{"hop_length": 160, "encoder_moe": "top_k", "encoder_subsampling": 4, "decoder_layer_scale_init": 0.1, "decoder_drop_path": 0.1, "decoder_positions": "sincos", "decoder_prefix_bidirectional": true, "learning_rate": 0.0018, "batch_size": 128}
Rows from block 12 of the audio encoder of a small encoder-decoder audio transcriber, named by matrix and row number. Rows with one number belong to one neuron. Each number is 50 + 10 x the weight over its row's rms, rounded and kept within 0 to 99. All counts start at 0.
After each neuron's rows are labels from the 100 clips, of 14976, where the neuron reaches its largest size: "top examples" is what is common among them. Only what is clearly more common there than usual is listed. The data: telephone keypad tones over noise or synthetic speech. In brackets: how many of the 100, against the usual share in percent.
# gate: MLP gate (encoder.blocks.12.mlp.gate.weight, 1024x256), inputs 192-255
# fc1: MLP up (encoder.blocks.12.mlp.fc1.weight, 1024x256), inputs 192-255
# fc2: MLP down (encoder.blocks.12.mlp.fc2.weight, 256x1024, transposed), outputs 192-255

gate.178:42 61 65 42 53 54 49 31 44 60 27 74 54 48 45 52 45 37 45 39 33 61 45 55 31 55 63 46 51 76 43 58 58 60 47 58 64 48 56 36 40 35 44 40 38 44 54 48 54 65 50 51 49 54 41 52 65 41 45 52 70 69 53 52
fc1.178:48 49 64 51 62 56 51 30 57 67 33 69 45 40 57 39 57 49 52 37 46 67 46 50 39 46 58 49 44 69 66 53 48 48 39 48 56 37 54 52 48 66 58 57 41 36 41 62 48 54 43 47 40 56 35 69 61 44 44 58 44 59 49 29
fc2.178:39 57 56 46 33 58 62 51 53 33 45 44 34 60 49 53 62 45 53 35 58 35 36 58 49 40 51 50 39 62 47 56 52 60 48 39 56 50 55 44 38 57 44 18 54 37 42 53 53 56 54 57 31 46 74 28 46 32 54 66 53 44 50 49
top examples: number of keys: 2 (49 vs 10.5)

gate.85:48 27 45 49 62 44 49 67 51 44 50 35 46 55 67 50 53 43 62 54 63 28 42 58 54 41 46 54 38 43 60 66 51 49 58 44 36 70 55 60 42 72 43 52 52 64 53 47 52 41 51 50 61 54 39 44 53 44 60 39 52 49 44 52
fc1.85:50 33 39 44 53 41 50 72 45 44 54 37 44 43 59 47 53 53 63 62 72 19 51 40 55 41 52 48 41 47 53 57 51 43 63 53 51 70 49 68 53 69 35 48 53 63 57 40 45 33 43 51 60 50 41 50 49 46 54 41 48 50 41 57
fc2.85:58 53 62 53 39 51 69 52 63 56 46 64 39 49 37 49 50 56 38 47 56 60 49 58 46 46 64 49 55 61 45 48 36 50 44 45 53 40 56 46 60 44 53 39 65 59 48 56 30 69 33 61 52 37 50 55 48 42 27 72 46 69 49 45
top examples: speech (60 vs 35.6); number of keys: 9 (47 vs 11.3)

gate.566:58 28 52 55 49 41 43 68 39 39 58 35 50 52 54 36 44 48 59 57 56 29 40 45 48 42 41 54 59 57 59 43 40 59 33 56 43 39 41 39 62 62 54 70 64 52 53 47 62 38 44 38 46 55 55 45 58 45 58 58 46 46 21 43
fc1.566:60 52 71 43 63 62 52 38 51 40 44 65 66 43 57 43 41 54 33 51 45 48 63 49 55 53 58 45 52 49 50 57 53 45 48 63 45 52 55 49 36 28 42 40 49 35 48 60 48 50 63 49 53 55 63 46 59 53 34 56 53 40 56 52
fc2.566:51 37 49 24 52 46 49 44 62 58 67 49 39 51 51 58 59 45 56 70 43 61 41 59 59 55 30 56 48 51 59 45 56 51 51 52 27 63 53 62 57 43 60 32 31 66 44 38 61 41 67 45 52 64 51 62 43 67 53 40 46 36 60 73
top examples: speech (77 vs 35.6); number of keys: 2 (34 vs 10.5)

gate.720:44 58 54 47 46 55 73 50 57 57 56 48 55 51 46 44 66 49 80 49 68 59 45 56 56 53 50 48 58 71 54 46 38 41 46 31 51 51 42 59 71 69 48 51 51 42 52 62 51 21 38 57 37 49 56 39 54 32 52 43 37 44 41 48
fc1.720:62 42 55 40 45 52 29 57 51 46 33 44 65 41 65 59 42 47 36 36 34 45 61 50 54 54 39 56 55 47 49 63 50 75 66 64 45 58 74 38 18 45 39 41 47 55 60 51 67 72 64 49 53 74 57 51 53 56 40 44 62 63 56 56
fc2.720:44 53 64 59 35 40 52 55 46 45 48 52 58 55 52 38 42 32 31 48 62 50 37 56 53 49 53 44 49 72 53 57 47 69 48 36 61 55 50 53 45 62 51 41 65 62 53 49 54 28 46 59 54 52 69 52 64 36 42 43 54 35 43 59
top examples: speech (89 vs 35.6)

gate.495:42 58 61 65 56 51 58 48 63 46 35 62 55 42 48 38 63 48 34 71 48 58 63 44 54 57 28 64 55 60 47 55 66 43 60 52 47 55 61 47 37 59 37 45 58 36 56 51 25 59 50 46 45 65 50 57 56 63 59 45 57 42 38 54
fc1.495:67 60 66 59 41 53 60 45 38 43 41 44 44 41 40 40 51 57 48 45 49 55 48 50 44 55 57 40 48 38 50 40 52 75 62 43 55 65 46 49 46 41 65 26 54 61 44 58 36 61 49 43 51 32 66 62 46 35 53 54 32 40 48 39
fc2.495:58 46 48 49 26 48 49 70 35 55 45 57 47 62 51 59 37 39 42 33 47 53 48 57 57 49 60 58 35 63 73 32 31 38 29 54 59 43 37 46 56 71 64 51 63 32 48 62 53 71 52 53 40 62 41 41 38 48 60 66 35 48 60 36
top examples: key "3" (100 vs 27.1); number of keys: 9 (35 vs 11.3)

gate.234:41 49 57 48 42 61 35 50 59 39 46 42 61 66 69 67 57 31 33 58 65 38 51 48 76 59 77 51 62 33 44 59 47 50 51 44 31 49 63 37 55 38 55 50 53 45 42 46 35 33 45 38 43 46 49 59 62 52 48 45 65 57 55 54
fc1.234:71 56 41 53 37 50 26 56 70 57 60 39 46 44 55 36 49 47 47 42 56 59 31 34 53 60 63 54 59 57 60 63 65 57 30 42 37 52 49 49 62 60 37 52 59 49 54 44 51 52 51 49 39 36 50 41 52 50 47 41 57 58 40 59
fc2.234:49 56 44 32 59 52 69 57 51 54 49 49 53 53 50 47 58 54 50 57 45 54 56 48 52 59 43 52 51 43 37 51 39 69 43 59 49 54 60 46 22 33 47 69 42 49 57 46 60 54 82 30 59 47 57 53 36 48 55 40 54 54 46 43
top examples: key "3" (61 vs 27.1); key "2" (60 vs 26.5); number of keys: 9 (44 vs 11.3)

gate.16:39 53 66 52 49 54 52 52 41 72 46 43 43 58 51 31 44 54 41 65 45 56 25 59 64 49 60 60 49 41 56 44 42 53 34 37 40 25 41 44 44 52 63 51 56 41 43 60 57 39 48 50 40 45 75 29 36 53 51 56 47 38 42 38
fc1.16:63 80 46 53 50 58 41 46 58 45 62 41 49 41 48 68 53 40 64 57 62 62 59 42 51 49 42 56 67 52 32 39 65 39 48 40 66 56 52 49 54 32 47 62 57 60 43 42 38 43 55 60 61 37 56 65 52 49 53 50 54 50 41 60
fc2.16:46 53 66 55 30 47 52 57 62 56 35 57 46 51 35 56 53 43 41 37 64 53 47 57 51 41 48 54 57 62 48 57 34 45 53 39 56 49 60 46 46 53 46 40 71 37 60 39 45 62 43 60 43 45 44 46 51 40 49 53 64 51 35 44
top examples: key "3" (56 vs 27.1); number of keys: 7 (31 vs 11.5); last key: 3 (26 vs 6.7)

gate.197:41 43 71 67 57 49 68 48 71 55 42 60 46 58 58 37 59 59 39 34 32 60 48 54 39 58 51 68 47 55 57 70 54 52 23 49 46 33 49 47 59 50 72 60 51 23 46 60 48 55 51 41 40 50 56 50 53 66 43 56 49 49 46 34
fc1.197:47 64 51 64 50 47 55 36 69 49 41 52 48 45 43 46 42 45 41 57 32 62 62 34 36 62 48 52 65 58 35 49 62 52 49 76 76 47 40 61 64 35 53 44 49 34 54 41 41 69 59 60 61 39 48 68 55 58 35 81 59 48 44 49
fc2.197:44 53 38 42 36 58 52 46 57 66 53 53 46 66 47 61 52 29 54 45 68 55 43 58 53 37 47 49 54 71 59 40 50 58 47 54 60 39 51 37 57 58 46 39 59 38 43 62 47 52 32 55 41 41 61 35 48 31 38 71 38 54 34 34
top examples: key "3" (57 vs 27.1); first key: 3 (39 vs 6.1)

gate.204:41 67 50 48 57 52 40 54 50 43 43 51 56 54 54 48 66 52 53 47 65 32 32 56 47 48 41 41 51 40 32 58 55 44 65 38 47 61 66 74 54 54 32 46 51 60 62 42 50 36 49 33 42 74 37 60 55 45 42 61 77 45 59 43
fc1.204:57 45 48 57 58 62 45 55 55 66 52 56 49 37 64 52 31 50 44 45 51 47 51 55 40 54 50 44 38 47 63 51 48 46 51 43 56 43 38 37 49 41 41 56 50 53 32 36 63 25 48 48 53 34 76 44 61 31 52 41 60 53 54 68
fc2.204:50 61 51 55 48 46 39 17 39 52 38 46 61 47 59 55 51 53 48 43 38 22 58 35 51 63 35 52 68 34 51 48 40 45 61 59 41 61 38 73 39 62 64 58 47 62 55 59 53 47 48 45 58 59 39 44 56 39 49 21 63 66 40 58
top examples: reverberation (61 vs 25.4); number of keys: 8 (30 vs 11.5)

gate.659:37 62 60 52 26 68 50 60 54 29 52 54 45 53 30 40 54 47 48 36 51 49 51 48 52 50 50 58 61 48 51 35 58 47 71 48 44 46 30 51 46 28 51 63 58 58 57 49 46 55 33 55 29 42 46 57 35 57 49 56 60 53 66 67
fc1.659:44 55 50 55 34 46 62 60 25 37 61 45 43 47 51 40 56 36 45 46 58 48 64 63 74 52 64 45 45 32 59 49 57 39 65 43 46 34 31 58 39 54 50 71 45 69 41 39 39 49 42 59 39 56 50 60 51 50 52 50 49 47 59 53
fc2.659:51 54 58 51 60 45 54 47 40 53 57 41 41 53 58 59 59 68 54 49 54 54 56 31 38 58 43 49 48 28 35 47 41 55 68 56 63 60 56 44 55 53 36 43 45 53 43 43 65 50 63 53 44 60 38 62 37 64 58 31 42 59 79 49
top examples: speech (77 vs 35.6); number of keys: 4 (28 vs 10.8); number of keys: 5 (27 vs 11.2)

gate.205:49 47 49 64 60 50 57 69 61 46 47 69 33 46 41 51 48 50 44 47 46 38 49 40 45 57 51 40 56 57 36 51 54 47 34 71 50 51 57 51 41 41 38 52 44 29 39 39 55 27 53 47 54 58 65 47 61 49 32 46 54 52 50 53
fc1.205:51 40 51 58 52 54 35 36 45 59 46 41 59 32 40 44 23 53 60 21 69 58 79 48 57 58 53 52 45 34 67 50 44 70 57 28 39 37 45 56 54 24 44 43 40 63 60 45 49 58 58 41 44 31 61 62 55 64 39 53 55 52 56 50
fc2.205:50 64 49 36 43 49 51 67 42 36 64 76 55 41 52 50 41 50 31 46 47 33 56 31 45 52 55 54 52 61 49 42 54 54 51 69 48 46 55 50 56 52 69 58 35 69 51 43 50 64 53 53 45 40 68 44 49 63 53 43 40 47 58 65
top examples: reverberation (65 vs 25.4); number of keys: 3 (30 vs 11.5); last key: 3 (26 vs 6.7)

gate.363:61 61 68 56 37 36 52 48 48 32 50 47 50 65 66 38 49 49 47 52 52 44 38 64 56 43 42 26 42 38 62 49 65 71 50 31 57 51 36 67 65 55 50 40 50 51 47 53 59 50 42 39 60 51 51 33 45 58 40 49 52 50 49 60
fc1.363:49 53 61 60 49 44 53 55 50 58 38 46 62 50 44 48 54 41 58 39 40 50 58 46 44 55 56 51 54 48 68 48 45 55 50 44 51 44 57 41 40 50 55 54 31 51 43 47 61 70 52 45 36 47 51 34 34 44 65 50 45 20 42 43
fc2.363:50 44 51 52 57 31 52 41 55 33 46 55 40 40 57 58 45 53 48 59 50 48 48 61 45 42 55 44 56 60 39 41 50 58 52 62 58 46 72 57 55 23 40 44 53 36 49 42 47 58 58 62 49 51 37 61 41 60 48 47 81 54 60 55
top examples: key "3" (100 vs 27.1); first key: 3 (51 vs 6.1); last key: 3 (44 vs 6.7); number of keys: 1 (27 vs 11)

gate.596:38 51 53 51 50 65 55 52 49 53 50 86 51 38 48 60 49 40 34 56 42 57 57 50 37 41 51 61 54 59 47 62 53 43 58 57 52 51 49 53 53 50 58 65 54 33 28 35 46 62 58 48 52 47 40 59 55 40 45 45 35 53 45 32
fc1.596:47 57 73 56 50 57 42 45 52 51 44 76 56 41 49 46 45 40 40 45 46 72 63 45 41 44 63 52 50 56 42 45 55 50 41 52 63 50 60 41 55 68 66 56 50 40 42 57 47 55 56 55 49 64 39 56 56 45 35 57 62 62 47 42
fc2.596:58 56 53 57 63 47 47 64 47 54 38 63 34 69 53 62 62 45 34 37 57 56 38 67 51 33 42 46 29 66 59 58 47 36 34 39 51 33 57 44 56 37 56 36 40 26 45 51 52 38 55 40 39 64 57 47 45 45 45 48 49 73 47 34
top examples: number of keys: 2 (48 vs 10.5); number of keys: 3 (33 vs 11.5)

gate.510:53 55 63 47 52 47 47 46 49 58 42 72 54 44 52 74 50 48 43 37 38 68 49 45 45 42 60 52 30 75 50 49 56 53 59 60 64 43 61 48 48 42 52 47 42 49 42 48 56 49 48 50 52 51 36 57 62 42 35 42 58 56 55 44
fc1.510:52 53 64 53 50 48 50 53 43 48 35 66 55 57 55 56 50 42 39 47 45 66 40 50 53 40 55 52 29 64 63 60 48 62 57 61 57 44 57 42 55 56 55 47 47 49 46 46 50 46 56 46 54 47 42 55 58 54 45 46 51 50 58 44
fc2.510:49 64 55 54 58 53 59 63 55 51 51 58 47 48 41 59 57 31 67 45 50 49 54 59 58 51 43 51 42 53 54 58 65 36 47 35 51 35 67 37 50 67 42 47 56 46 56 47 51 42 38 51 28 44 53 34 52 44 57 45 60 65 49 62
top examples: number of keys: 2 (42 vs 10.5); white noise (37 vs 17.4); number of keys: 3 (29 vs 11.5)

gate.10:50 63 57 50 47 36 61 49 64 20 38 78 49 35 54 43 61 45 44 50 45 46 71 43 31 64 59 64 35 41 45 58 53 36 48 60 58 54 49 58 56 37 37 49 50 51 69 45 41 57 44 58 49 41 39 57 66 47 53 52 66 47 56 53
fc1.10:33 39 57 59 54 38 38 51 60 35 40 51 51 39 66 34 62 59 40 53 48 42 54 45 44 51 44 62 39 47 47 67 55 56 47 62 54 51 32 68 51 67 57 72 51 36 60 48 43 52 58 59 64 57 44 68 65 49 58 43 54 37 46 42
fc2.10:41 47 42 46 36 41 61 50 45 55 44 60 47 50 44 62 53 56 59 46 68 53 38 64 53 33 53 60 64 59 71 40 49 51 46 69 62 35 62 30 51 61 50 45 59 52 48 54 48 59 30 53 31 44 57 35 41 42 39 64 44 55 53 42
top examples: key "3" (67 vs 27.1); first key: 3 (51 vs 6.1); number of keys: 7 (35 vs 11.5)